{
  "horizontal_flip": true,
  "mask_ratio": 0.5,
  "activation": "swiglu",
  "layers": 10,
  "residual_init": "scaled_by_depth",
  "optimizer": "muon",
  "lr": 0.0018,
  "batch_size": 256,
  "epochs": 22.4
}
Rows from block 4 of a small masked image model, named by matrix and row number. Rows with one number belong to one neuron. Each number is 500 + 25 x the weight over its row's rms, rounded and kept within 0 to 999. All counts start at 0. Numbers have three digits each.
After each neuron's rows are labels from the 100 images, of 14848, where the neuron reaches its largest size: "strongest on" is what is common among them. Only what is clearly more common there than usual is listed. The data: drawn human figures in many poses.
# gate: MLP gate (model.blocks.4.mlp.gate.weight, 672x256), inputs 0-85
# fc1: MLP up (model.blocks.4.mlp.fc1.weight, 672x256), inputs 0-85
# fc2: MLP down (model.blocks.4.mlp.fc2.weight, 256x672, transposed), outputs 0-85

gate.477:475513539517505494538517458521485541506491517505476471463505497527477491502489495518511519526471549488499520482531523485466544484531539546499537468541524554486510498523522490519481519529503509475485459500513511482512428478503551537501472530487512486499504531
fc1.477:500465480531436475475490481496534470510509499489535499485518468466474486504521518481490516533463496535555480489483485487523529541475548528508453494478543512535509491493479525545514501506506492490576492478477443503495499504559507502530530497501520493492471513
fc2.477:473490561493564467500505511490517517479484510466489505447511473519499488485493530537504512505488508514501512519481512491509451503444475472528516524476503485552542472468517503501462523464515527499520486527529500515511475498473508465552486462473491445481545475
strongest on: black top; black trousers

gate.129:470521517517498526516511506510498470467506483511516509465502457495516523512516527470465468502502506423507538473535537444532491488516494482479459480457551505494478510545511511507488534536533489515492522510471502513459524524482496505542544499477523494526497506
fc1.129:508500534527478511482505510502527508492482511485493463499515520542503503452492557508461507497491528553480474471485468506499460491498509509489501527488510481485563468483501450540501520490482483519473504512492497491527455465451515530461512520539525519486503481
fc2.129:522476494476496506461501516550498473520510533489492496464468510503509487519485485499523537457531495508539464492494524480516498528492509508523457513513535531480507469463473483543501509487491485475528470470529495508520528506499492527511535484504465521455498519
strongest on: white trousers

gate.647:511529530471510486519500504460498488497523513504466479457485526478495493522491506509511509495484464579496507514514492475493499553492488502515478517496521526544510521476492547501504485471498452499508521530550509494494508444528533512484521496470479525496512455
fc1.647:440487533488456458502513504515490475501512513490539516493508471490507508505499470484464485521521502458507505540537469478515491484535529484478491515515539489518502558508485487464489474473494514481446500461489504541463507506528499520485481502487500502526504492
fc2.647:492491486493488488514482461476484515495555527512467501527496505492502479528497539503507529501485489490464457532509522467496512477479456526533495473533462468484494517499485513510504528504510505446494481509499489541449486562461462462509514518462517494535499479
strongest on: arms out; kicking

gate.174:537511511491510448456545513490489541514490474518491523492485506473498502499535537484496526520476512495477522496512489520501533528522493498510524504463495452505496478480494475494488532541515514543482447548512511528514513540521495500526509460494478498505496506
fc1.174:459513498532500471532455464511533495499499527470523478566498485469472477532520520487521516506460544511487487471486506466501527479529533549481502503536508489530481518493548506481459517521511507511513468511530479525504467465504531498529480477502526489532504478
fc2.174:503525449536441499490460495510508555516517508510503516500451509518477513506510469530502496508463548526487456521515501458512511525502537496467499482488521478495479535525537505519526495497535482497516465487489445504546497522504521443505504502501486485525540483
strongest on: white trousers; pink trousers

gate.330:522494458485502491521464503500546464475499519470540522473502440512444472519520532482457494518493522465500514518565549505510480513528542494518531492495537489513469509479515474471504502515535468524508486549475484499484534495503515470502483511478520500557557523
fc1.330:499504542481468555525505496478495514482482546483506469523510495514518517515488469513585472482476485547537495510488504536474535499473526513498506504519448474482484473494514526523466515505518537477494525492458451540525488511473513515513457479511524487487458502
fc2.330:471469504526511521493538532537477526510485476497471485465472475479562510493488475519499489511485500539477456449460469457490531490485474515526428488494455524485501511528506513534534472515507486538518434497530465474481498478488493502494479462527459495498560490
strongest on: black top; arms out; purple top

gate.414:502524506474478518494509506524482558525499501498459491511512494468512506483456490490531502445461540480533501454507481461504488453517501514516476474482498519442536481483503550530473497497518515461531466520519490504461487487543499467488508520471486470547502448
fc1.414:492506510498526512446501491487497460516485493503540465515485560521516466515527508490489504516470485505475490535502466482520485555501509503518490488506524514538520506527512495507510497527467451502545537461497517519484493500499510504495510501548509495476504516
fc2.414:459528505495488519490524504517447461473536454515519537471489499501497468443487454499488442518490528495531493489524453484527510430549543530537508493498523517499518474447500510507518505530505497513492504516492469481493493522529487424499525497501473509507459502
strongest on: stocky; walking

gate.391:502466469540513472524483509455521510497533506536528511448524486517525475511459570500503498504461481495511500492505514523479491493521512522554480520473507497523521488515491535495513483483495505531499479501527510515511472482457506501509489486508513492508480469
fc1.391:497532519441496499528530510473494477490519471505525508461477499480462498483486567474514444551519497458520495480519488478487505507486486488523493491536539486473506497460514469508504472522510480493475498533536487517520491515462543549499502521530488474508536443
fc2.391:486476508452547504501523482479481525484499463504528527472506448517498492524513512509502458504474540539523548511531473520504504474541512485525495490527503533502458549522531480511456531502521501559455497461492485505477478530474551515468484522483531522490451529
strongest on: red trousers

gate.530:527487482493476458510480473482479490549522522457489467492531521462503492512493478489526525523526492490465486493488508490482498464489522530511526465482497516472504500510520511528514496530520530513467488488470544516488461487475493502454483485526514473486485450
fc1.530:486495541502464483541460476476492528526443488479514469496499457526516550532409483522473479545494502529528494498470560484472469510495493517481486498548519499481479501445470507537480484516510530458497479484498535481482465537481537522492465493512492526505506514
fc2.530:517521541528488517505494520537504478517494486498491469469477529455493470499549511521424492461474480499517539474500483521525495469480528483519475451487493514511445564541470503505504484508496458536463507533506486474504495503504542507485492573520479461511481493
strongest on: teal top

gate.8:509524498491496471524520512503537543488498492498489503521495510487514461488532503467510496531470519533490495519490488525466521508496495538540507502530481479539512436532520466480471519485534530510527463470494478468500467471492507529513471462525476518495514549
fc1.8:482529516530483471455490456498480509488524488477478451493506470503520528496503486448521519509531504523510492551549551528504514500523534457475523504526476515478491528479515542481502494471486482501514539475512501550461494506531502516506482539468502496484454511
fc2.8:505507505490482491428480490510451483521498492493430494474525499497543460502500501493503502493537500501522458524557472508521492516522481489488529493497533510471520538468513497486470544499512457485490496511491486480450498488504488521569507496458455495489515510
strongest on: stocky; splits

gate.242:462496507506526511513518506464502464504466522523453545489525476524515490509472478495529482494482492494528532505498525483492524534503491511479531516486480551458493520448472490460521532485515481482510550471509505527520500474462478457486512512559509505518458525
fc1.242:513476489500498513495522508521506505525539491460452509563480533507471533468494526455476507511468513478456512530465476467473536502477486512514472552548527505474468483470470495507509485519476506508541541503516517464496506493495477479434482537474536517503532490
fc2.242:475514479514469537519502491499488488533479523489496519522496483485496470484474525517495505506487510516493491554511473470468506452498508504520494528486495502463495489515472507501491494483512494518531505497519512494470502478490511464397458483487559506517491466
strongest on: squatting

gate.470:504526497485512484516497485488468485531439513502523513475479486485463474475492512492523468508514505518528521484514508533543513510505492497490480487509459471471518489511522559497487468502489504464489531507530488529503486496504472508519535497485492513489512517
fc1.470:502532474527497504490519508507494475501523500456514498460487476459460493486535534472489534512536512513495528493472512496487519519488489532496497495537505481539531481508499468520492533533518537444486507530512486490497480524456498501512478509458446507507485463
fc2.470:489474492486454517513489530531473523474556513523520527468512520488498496465464513497531490555483520480435462476495508486481537509495493521512516511463496527515477499552560473568490509496519476486467507500490491484472488479498508506467472518459484499546499501
strongest on: bowing

gate.610:503492502486509483542516505514509505460485482554482525507540566505504498481488508526496478522511521488500532490497480501492487508518509451504479520464474487479514472560483518455514498512530496458501549448511506455487521478516506520535490522505529483511530488
fc1.610:510525529525535513474504516522532478519485471544480528497507491493514505465529510498544494491491498478530563465485482527500512530524467501524477473459483467486481489550524551514535505499564513534532493476485517492482510509513505515518537503556515506511458487
fc2.610:511494525497502478503482552500496474556516513530504468499521492513500489452458486515476478496492524495523506501493484495547509560522502527483500496504530480446524484517530465490462549494499508542481498532545517515500518529504462494448479483490540467511519504
strongest on: squatting; yellow top

gate.521:519506527517476510485533464510486522501519486485553481514529507466483499470494506459492472510491471506505514513511492519501490514510482470525513570515534505497502516505451517474495493482489548485513503484477489489514536435488473503471464496501552476420493512
fc1.521:529532507493508465499508481484462489512505488508510533519489555484509484484484483519541492499498496509477524500445507512483516511516452501501487525524469513483489461484499494449548535476496526464519461540480474472472513509484518512517506507473539503498461458
fc2.521:505536514486480516501506521482513473492495451481524472501524509519527497522527473468514549490486498449502516495526480549526507478504529485554501456475507471525487479533521530486471506534507474499501548487491510455494506492464509519468486489517484481498509483
strongest on: red trousers

gate.499:510472485517484461506503487488404492520509450515452501506527513498488504480502509478500468510488473494483520460513453504532524516497492463514533478524509517450504500473483523469539464471514535503534513503533473466487484498503524517545484513457496489471537457
fc1.499:528505460472530482495463513448496528534451495525512476482513522495458531477487508484484512518493491518531515490523481529505471480502496496484478497520525509481521465496490522520485483549531525488497495542511506524570472494450514475501464488495475474482524495
fc2.499:516489482488486506535508523482519543485489536563512520504481497518496500516489499509510532484510536466529484506475550491503462516521480529454522497530506504525531521497495497473466526514515477463496530489517525490502536530525449538488501510518491523554477546
strongest on: teal trousers

gate.438:453506485484502514495484501512486495536506509498489494484437527526495476518476529517525516463457491482468511530483490514512480517504489538519506467541470474496511544483504495473520514512520486517505511511429479457487512503522502483470476530531556477485474473
fc1.438:511477500519480533481504502519513489489493449533504477506509498515451521495490461483520481466533495506486503465470522498476476531520493479501506560481488486478500460488514519496490517475476464480507514497532498499447479516512448509535488484488465518489556488
fc2.438:549494503506458518503480497531481491503561473476468491537503487479494469506509489524524482523520498522507540476465518472505443538478495500514526493509544451512529471468479491492501502451514528452506522503518482519514502491475526508513538515448507476475518487
strongest on: stocky; white top

gate.369:530483495452513458486514539477518534485493480514531493505483509515450446510480496497499484501517506556515483494502476492509524480447527519523526527543541469528473494493502521448551513465467515491517508508499466472529527515481478558511529529516485520487493524
fc1.369:467484485480513518521496509498491500498517488505494460449488498478539519511492493478458493516537516515494462478516511475484462473521503494479454529457459533477481532488490488491529495495513449472522519484503524471497494498518513512486450503500482533522506510
fc2.369:485500487476517436499472444501509460513468451486506474474485460471488501515490497526474468491524515472525533526457448454501492531504491512519461529497473511520495533510494505529467525509538463520545492493485503499466476467502484478474508475444499490478518527
strongest on: squatting

gate.331:504527500477503472521525506476524466466519546503523516528512499496499469475511504442514464490496480489478531481511494471451525523488481502478508461487487472459515526482494557494522453538473488557510459516462491547511547488475473521448527465492486526521483509
fc1.331:515543479482491522490516536465519538494527471531503495515521508503476473499471523520530503501483505527501476479441489515535519520494484494465504499512507513531456516521524509487488524476517525499480447569497487519507524497511459525476575466520562453474501496
fc2.331:501488491523474506474534484524517534530477533519481467542510499520519489526515526475537475485515452498480503515513509494530496546509534506492518437480526512453463481489474518460489515531508485508492512502469515499496496520447473445515524480476485491470485500
strongest on: bowing

gate.150:460529540473484489495469475479532482523475480480478481491517530491540489480496519550524484521486476524484507512501486499518502516484482510504484475538466501496509520504508484579524533511517472494524521493448519499505483464505516507512541501503527494534524475
fc1.150:479484512523518504459490501527549496503451487506481477480461446535480519505473500493479478541514538484489486504516513473498464495499479454485488511491513538462526467503514481440449535486500489515531490468498498540485477533478533482527497502514475480452524539
fc2.150:523449524498502489491479509529524512489502512493482470517460449471494502502531524490529489502489468527502509449537508471462520525521512523486457505511504468482488511490481507509464500550507547464535514506496498496514524477451502535512507505504552517499507522
strongest on: white top

gate.337:537556502485492467496502531500492451503500468499515536494504497501509479489487473508555503545521495500451519498506475499512449497477563499498489522453489483477522517508509500446508486476526519507545472496511545495505482506511503480506474513507498473512490555
fc1.337:499530503538459516510476515473478454498496481485480461512499505510512551459519509471493498505521481502462468514520517490549490524489542551519498500493499533491520503489544479489523434509472531557503479505468475515531499468522505499541495508493550495481481500
fc2.337:505489511503506515488466515490500502492493483470514485521509510521512453495529500434510505477522511531508529501495510477536450521467526518548536502493549525489544460483486484489516507478455486480547499483462514468478528489513487508545521509469568510491501525
strongest on: black top

gate.177:455496502478483533491485533502479508500493515494461499554436526483501504505498502519499481476496491504497488465500540509501486497476500524469481489489471525510497510533501527496467521496508493553560516501437522483508484465502476473503495488484466520523521484
fc1.177:471490527502504503510475465515484468501497512476541537461548482505531473534479478467519477508542484489424475521509524472506515496478545478472477507515497472519508451490557579556511505475520512487495486514475485529499501521511474511486511488487463543500498494
fc2.177:563479526491556488528493530512524494526511503531504479448539485534506508504441500486490491504496503490470485506504531487492511508496518510516521535515501482507516448482557525501521469518505497529572453460514519554492448480533488478507541509514495462479478527
strongest on: teal top

gate.339:514488490469475504557497496514497504525500512506459498486507476510498530516543507474511512491475532475479489552481507500487485501469482495503483435492524535516518494534511530507498500538488479486495493446477526518508462486471545465507462529503499523512492502
fc1.339:509426508499471506510547580503473542519524495512544514474520492500515518514493457505535483488503500509484484511514487488493487492476502515513493502471514539552498500508522491471541490501521489475460472485510466495499509445509500541466529486501523484485527496
fc2.339:497549474518483502466498527511545505476508496462481489506541538509505491523494475514510492500525474480525497524490490499581511488501502552463496483501507535480472507482497499525484494509490531469507515510476477485500525525524532504507514540562473523488472484
strongest on: white trousers; pink trousers

gate.293:481543483523515500479494538516546488515493536499508544544480479500515504505481452492559533506495524491526481456547497525523522510486500505503492510468500519443537504489503527502505507501534503534486498523491542532505505462510508518486529476518491461477475505
fc1.293:530472477510466521516543487524454490480488455522468475472484514476493479522490507492489486517518471486470494544440530475493473443479483532507541519520522507523485490495499463486481501479517472471502495503524540452509507548509545518525493524445509520516552506
fc2.293:476510483497461506545479493516453481505516440493524487454523526502459470539507493519452509524550537537484547567513501476469481477499505498470518487530461506531468510488513519529533478532518509523486492466512505522502481512459505473462523494494503503520515532
strongest on: squatting; sitting

gate.286:453550482510515510522534460441522464494491504479475476505498550496477545503520528498486525440530497470466519495488453496511513510537517493462510487481469523495509528471491460464512492479530526511477482512505478552508491504451481515558471467479520497493502508
fc1.286:489541445519530497506460514520497521475537501504517506500468584506532490449512504472525503464527462491483482494465486495512479498533496483528525515458536454500522508517514478470528534532506473489509472491510521477468526503483475483556550505484480487515500507
fc2.286:472490483459478439467504469453476515508502491488463487508497502533514521522474536489505453463538469489493511517492540457509524535485496489456487458489489506509493509502463485506486557516486518524500467517500488473469540495505505519509486499462499545502517524
strongest on: handstand

gate.329:552480486489473489524512479543496464521513533491487473489475509494458490494581495513527457501512528498523527448515502547509495511500504481537462478487524516494468474480422484514484496458521483519504495472507506464495509558476449499528532519518525520526496474
fc1.329:518506486532482492502497514524514516515506508520511500479528527562502493535525515517453470509487503525482513500491489527511486514417502475513474490502558508472464536510502465489512459473527479486493469457520477543492481480506510483505518503477539501487485495
fc2.329:494525498531500530506477488538530532548522501506502485520561508502516490478522497493547532478460483466507538535518501450507480497478506531471510511508522493505481475496519512465500496548483503472479495462479515534473482502518516476492506442457537486512449471
strongest on: red trousers

gate.417:507479511503481463504506447509533497491529469495466492426502508525532534543531466495475505489475529471554546482515492508521521460528501481507494461530472489481505552498491498472495525502523517464518543527486513536462503504472510459491537480469507485483530478
fc1.417:499500524524512475478539494509480474445530457534509550520506496504453514521550487475543489474433516530509514502480518561496477499512514537494487507557504471520483514446496483561460490452524474508471525518482489510499426489517501477474487521514516516506481490
fc2.417:517470487511578501515532483511479497488503467500523500532527488491477508483538465485455517473514502507496546466530484576530516543475518460526457471556509479492495510536463488541455531482494492527497486488536503472503460482497515514487472497505506490526486519
strongest on: handstand; splits

gate.29:494466526489524527474463467526507487522484483516521523518522501528553505509483519512528494451477491535476494483491477509518475480519515475440446475488452513492539519469483493526499508523516543508494522520524466454489519455476492483477512549521504492446518536
fc1.29:510495507500505483505478492518480505548511496478516540549506495488510532478494517497497528501471474490479519514477467500489471454516535507462450511479459483467537494494478525533516493509522542541504527458485489473430514454489520494448520528509513533475540529
fc2.29:467459486507532473526456504547496494509514505531508479538483520470524523535525493523487453521501464457469493507481475506551530549506526571509502524520488494482509473502470520529491511510576496446511520469521545523480507472535498487506525512468539499500485501
strongest on: teal trousers

gate.655:536523559533494521495508502442455475515500471472456529497502485490481498481486477522482493498465540509472488507441484498508509453531523512521491454518488497536480532463532535489496510553536493499524475527452515474508495482507519451493496496495475542495472527
fc1.655:520514523502440520470439544473458437540474521510447504510464463493482481467483490514527501471524521477502496484541478481526512508513473484511497522467516527461486499506468530481545454501466524492514481507510473471544479490529524509477493516488482466459508495
fc2.655:493512527491498490488555480496490463499532518499460474454484541541520472512517508485484512510467516474538550449458542474520484507467493498488497496509502516508486499497551486523434506501511511508467486515499547486487550507454490521512539484493511517507478537
strongest on: stocky; red top

gate.170:519515472503483504539509514484467526512498487457500495511502498481510484501507540464486519497514486466510506493505510525459556531516517497467461512485480462508496519535449511495517467553550500576478477507518548492519473512506481520471485530540509516506519527
fc1.170:487506484525513463501535499527470479498519538505477490454539483474493468498483489486482527479469537498533479524464507552483500485514458460518488499483489530478480497516486516506480493521503487505470496567524512495487498489507454496538513540510504480473478494
fc2.170:476421511520518494511481480507508466524498475477474519507512484480491564476537496531442479477496473490518517526501509512488558506486472498484505498497486495482465502511496501476506492504488508513478518503518487523490525476515499518480490472485532516513525477
strongest on: squatting

gate.634:498521530475515470496518531532505456501553531474496492495500525503452490503471532515497516475507481493522515499485467543501482504498468535464481480449543491532541536494536523506545507505512484530464453522498495488489463495490515483488534498503484489490524529
fc1.634:536506525491502458496524493522481459488559506498508464509490470456486472483468472503507496518497474537500506474462519552541513497488459502454479526491512524460543486514545453456516510485473515475461450531486511491504504510535483505521489555525508497491524485
fc2.634:507517460482515520470492489518454519522540577566515503506543479519463459522517476485518533513515492515466509496536509481499484483512482467526531507472486527509488520522486492535479543483492445469492528514542505492490526495478473485473480474499515511491495484
strongest on: teal top

gate.104:489550469485479508486490502505493461561495497526473534496437495511485522497521528478538501510446476511488481489495486494482498465531498483490515527500492530465490490486496486529491545492484500454486498506475488462532514518490511492427494469546469509492513519
fc1.104:490484480517516496557497495513487442496521482490521466507527478513498530507507515548499492512481472509508512484502537477525509498492530498530508452496507463461527501503518500493509533494464459513500514452482536505478515541453517457564543509497499494501503471
fc2.104:502491480509535477521483476494515515509496509496494526478486520504487517515496502475534492529461473472495512512499503495508507494477476488470477464522475531501460515505503469537524497465504476448555488517488548529499503539483524486498466516482515480493503524
strongest on: red trousers

gate.120:466508494482499469535499459491457525529484493538509491473525549513488500494522486488471489483509485479558493506508487493519519480507497511496489536452510516483549518519532513486490489471495448469547495566494467484543510495519500536483530515540473522494462547
fc1.120:469472489482498471536487495524515512502506530519485528461519519535473512473541497527431502494537482466530508533489530489511554492550496542515486491463472533488492530542479523486502497481462490437513486507466460472531510485508545538466485519522475515472511563
fc2.120:495472517527514520499546520509493505481453498486529472502525527510494561511470526527455468501532483549472547536486507521478494490459508517463500486521492499524509511552529485486486488488465523471506455453452461512512487473510461495496501502538501507477493519
strongest on: stocky; handstand

gate.149:477493523485480497463531535483484535509548519506503548478499450471482504487490504492507503491498511540486521555478511507515491483536463489505512511535452537476487489521492500465501529531454544474480554476531486529533465495497492488521499499455479533495486505
fc1.149:470501516457483449521454480478467508586485508497516492479517554468500486472510473526493502482523493478484469523495489505510508434474508498503491480490482476536528487498535474492530494521504509495456505521484505524507484518512486518504528522537483515475513516
fc2.149:469460498526479472517491511466544485521492491546507513506531461500477531502490492476479495500514508497483525516498545483462520529531481479471466504505521532515502503495511465506517493461490473475548445485505455491524513486500514517513497526511527462484464494
strongest on: teal top; teal trousers

gate.241:504501508569526483523513487486513472470499510517459493510489534529462511508489481466500510488492472510483532527506524472514487486515484497452524493509547466525473506497505502477513483508438484511517469533551518535476478492507474457501496521495506474501468514
fc1.241:523486498514502512502501524505489483478532477503505487516515475517506526513488484513496474491513527515549458498538492546551474496491503493502505523482505520554478506500520503514521478480483518537521494459524474528494478483507441492514490505484504467472462519
fc2.241:527449498488490534486490514479485496492472479535503475530472475506527506497496468507466518506449498541453494541487499496519527550491485540519502527547523442538479517562531477554476476491505488472472509467520473512472494521514488491513496493514487525464466513
strongest on: black top

gate.163:487481560470524482524486472446469506458474529500506495488464486548500524517510554490454529519497472522539540512510529513507563492531498486466538470525494491538501467490526490510488529509494482458475495528535488513490494501490542519451487484517490536489532487
fc1.163:516479445519471512539535503558547515486521464505483504495444509494491466475461525510504484501518470497441451507505542500484516533528500529480505547496510530489478495485515524510540503462521525532532472517480493543538494490511459495471509490495511517525482531
fc2.163:472500493530502525445476492447487492509493508488514460559492454493503505453482503530520490490515533529493470489493503478494512517504507543510484497538476509479499514474501509501485500477477485482488520464461502489507502485485533452503497489563495489504520504
strongest on: black top

gate.543:495501531508506478498512515481496527481486470511510495472509537565467505488514493495489540506503493482511529473507491477473494496486500481502488491471524511505543525521549501496486445503586492506497445489511491472510493529512539485497492509470518491552552481
fc1.543:493508535481491515480523552515521476502485552473532489487487462545488492496521498495493536483505497463512556493518501485482480509518532527492474487454534528467475510527508527450493471523485494541456501465507466483489483500509523482496470459519517480522507486
fc2.543:524481514499508436463475477513509485515526559526475521475508499499487487530557522551494488507482513470470484536487486472512495512491542503464475484515507523545560508486535527503504516489514557504515490486486507528491458506496503496460517485471515480455523504
strongest on: red trousers

gate.408:482521544477464531477506549469512507507490476550527600498503501483483495496510477515530491511453529490477506499516529452531511528497531481500502491514536483504489509452535529537487472503453494509509502465499506452517532479525525473481505496449518501494537522
fc1.408:525497499481515480485477538517474479509451491552558525532543485475517481461519512511465475498526468468487501494471477507535478512511531529523516464451529520521523464523512511508502502471462497499550529520507501521489533464475497483474504532470506516562482475
fc2.408:529510509515459479524491504486512491482541503561488473484486492526509484508496508502541510484530507489489465455498531515496465497449510509487514504515484493550537487522488506460513493498551480497475503485503557493496496535502524510466483494546495520458471476
strongest on: white top

gate.11:515520473471537497489532503486521513544503535476488509503480513549497514503548528478514542542498478494488506454489528492508449487531542483521504534465467487453460540466462513500497510471500496473542486501520484503505462490482493450508501481487484471471492522
fc1.11:492489485503455515493501473476481485549505512497519499480562502464483520531516510483509535508473506480495535481463509516445495489514458517497492526534470457515518475495506490472523494499516494497559491528485509520476503518489534462502478485459537476475499548
fc2.11:481485499482494519487506487503455527507504510493522498489526491505481543514510503502495537470471495558479523478470480491455503474489498476507523487505516489523503464525507488513527493531512490503503459506572495505473534465513558499457470504459510448455485452
strongest on: red trousers; teal top

gate.26:466483504472509470505479436461510512484486508504506510487503486496480541501511479473468474525477478516471510538482521488492542546459489441547481490455525505484500495514525504473483529534539504526473510481477465501510466508501485519528507484456459506523540501
fc1.26:540516496536498503527561559510491498478489504494457520515480516516520501555507480492526479465516480511501469504524491488490506492571460558490489489487496497492538490515502470494503492503453491489543492520516503488534509486503506484508502534523491488485483528
fc2.26:537487535564459499484545518517504500449494482487522495513468504517515517540514480497459466505500481554495483510518452474538538489535515522475450500487514498484539467536497478504504473485507537488512478478477505488534495491503479507481491479531530482502499507
strongest on: kicking

gate.446:492518507499466531456493527526454461495532504498513480474486514481463517520472506521473478497487493483441525505516481474498492462481507500475459503500545525516466545518513458484516475490470450489528515521494485525524511509498521529493503528489497499492531519
fc1.446:507465506552547508498519456506532552457520498521503494531500456483464518505520495456532511493483497497507482523526517522494538521465480480523541513490488511523504445518501483543485534510516526487459502497485495511511480529495498490517493479469536506474488482
fc2.446:509491474514510549499475488483556497536479490480443538514483470536548535551495505474478512483488518492508488530474461477519510485476488515542488504473513532518484484534458448483527497484506520538548479536493507534509510499482487480486490485483507512506488547
strongest on: arms out

gate.309:470496500472495506507501471560508520477513520501467514536471486488463456519530505499493493515511511473483524500528493495503515460492532521527509498540450477481517473452465477514498525501528482500518512552521490484472489465462498518527556508529476563518514504
fc1.309:499520494506489527530498499482510532471522495546498477554518517522497528455494486474496511549495505524510467494501496481474500537538516480467521543521495499461514509503470490523478505518524494506469492497532470508471463545533492467468498489507459508501489512
fc2.309:476500524532483491484528503475494505514507463529504518504492486522520530487498483503508507504508507529515491488488460492536471483540527487504537530475491472476459527512493508499521493480565502523446532516529513550485488529513495456453504494507462491468508503
strongest on: stocky

gate.289:501464546498518541510497477472453460490489426520480474491485500541482492485483548496513499438480514483485510511497480509463519467518518505477531472499530509486511524523486480549513517466519526453483487467520487528482512469475515555486493520505514483521497465
fc1.289:492512487475481525510519523490504512500470484521489514486468477510427511505519526488461514513492499521518494474481534474488478531504504515529488479523515524514485537502465532491500503484496492498516516518502467512488481512466497486482517464507481508543503502
fc2.289:462556532508484510490495466525486525508517473516486495480520478498521456490533494493475505499523534503489499473483497487507494487531504499506537516527528491507449485511485490494507513500474504507549509452486512530529473478499493482518480516468471446486492511
strongest on: black top

gate.78:492530498532485450507486528488520496550508492525504495523502499488510518516491491483526472500504479530510490487530491531499574519505537516470515482498479479468503504491528437463496478506531488543509518488480471537507532470491488498477516459482528519484470529
fc1.78:470487523510469480516526481471488480509493508475486497521490485485440520557487530439489484500504458469517519471508442524489478482513546502497519487506470481518524493472501476490493523506528447484514496556446483514488515529509518499506525507482496498480519517
fc2.78:528440487542490531535469481518515537483508481486493461471478495504503526487495524507507535524493468467484486534500471475533521489492488536525504515487526490512505439529508497527474473498501464499545493487479548469500479528509512472494506541512513508514540510
strongest on: arms out

gate.315:546508478549492458492494486476465473564534480517500485439477521510500561486487522496501528484478476496533500558477473504544503500500518480502514506478490471491525527470532524490559505510509492483479484533485490475524467493451531500501465500523504495494496533
fc1.315:498506482516542497512447516520487480520470513478464458506459522468480480555474481523513517503505526514500468540461499469503482504465489508504514522476552439468474514508537495507529501491438458495503527484502463523522497497461498512497498480514479513518473506
fc2.315:504525507507478551510518582473533475492483516523511481518504506467488501501478553490528479487534519550476511524486474497533478509534494495477504498507502514498518525498496492513549494502473478494477489531497481472465491475515485509535485485443498472546508459
strongest on: handstand

gate.662:472550482501522476568537479483482501522524540497523517502463473488517501512516502481493515506503472499487516524538494488464502495519498530524532530526489481512525497495455529498474481481475499514512479472529496498489501544537484484494521500507539516456466494
fc1.662:466499509496479476522508502503498547484492489478484476498469479476476486479516473474457487475499459461535498508450495485452537486488520473498448506507482464480491489482476456500524505511470485506540494537527521523529444507532522517520508519501490543563516497
fc2.662:504499496495456499499495546477492506459487523506516528477499521478459459484482498484515476527511506469514473496474511486470525492546473461465444515500517509495526537495554519523468450517465486472479500466490499489469453447434498535499508543510504502491543502
strongest on: arms out; blue top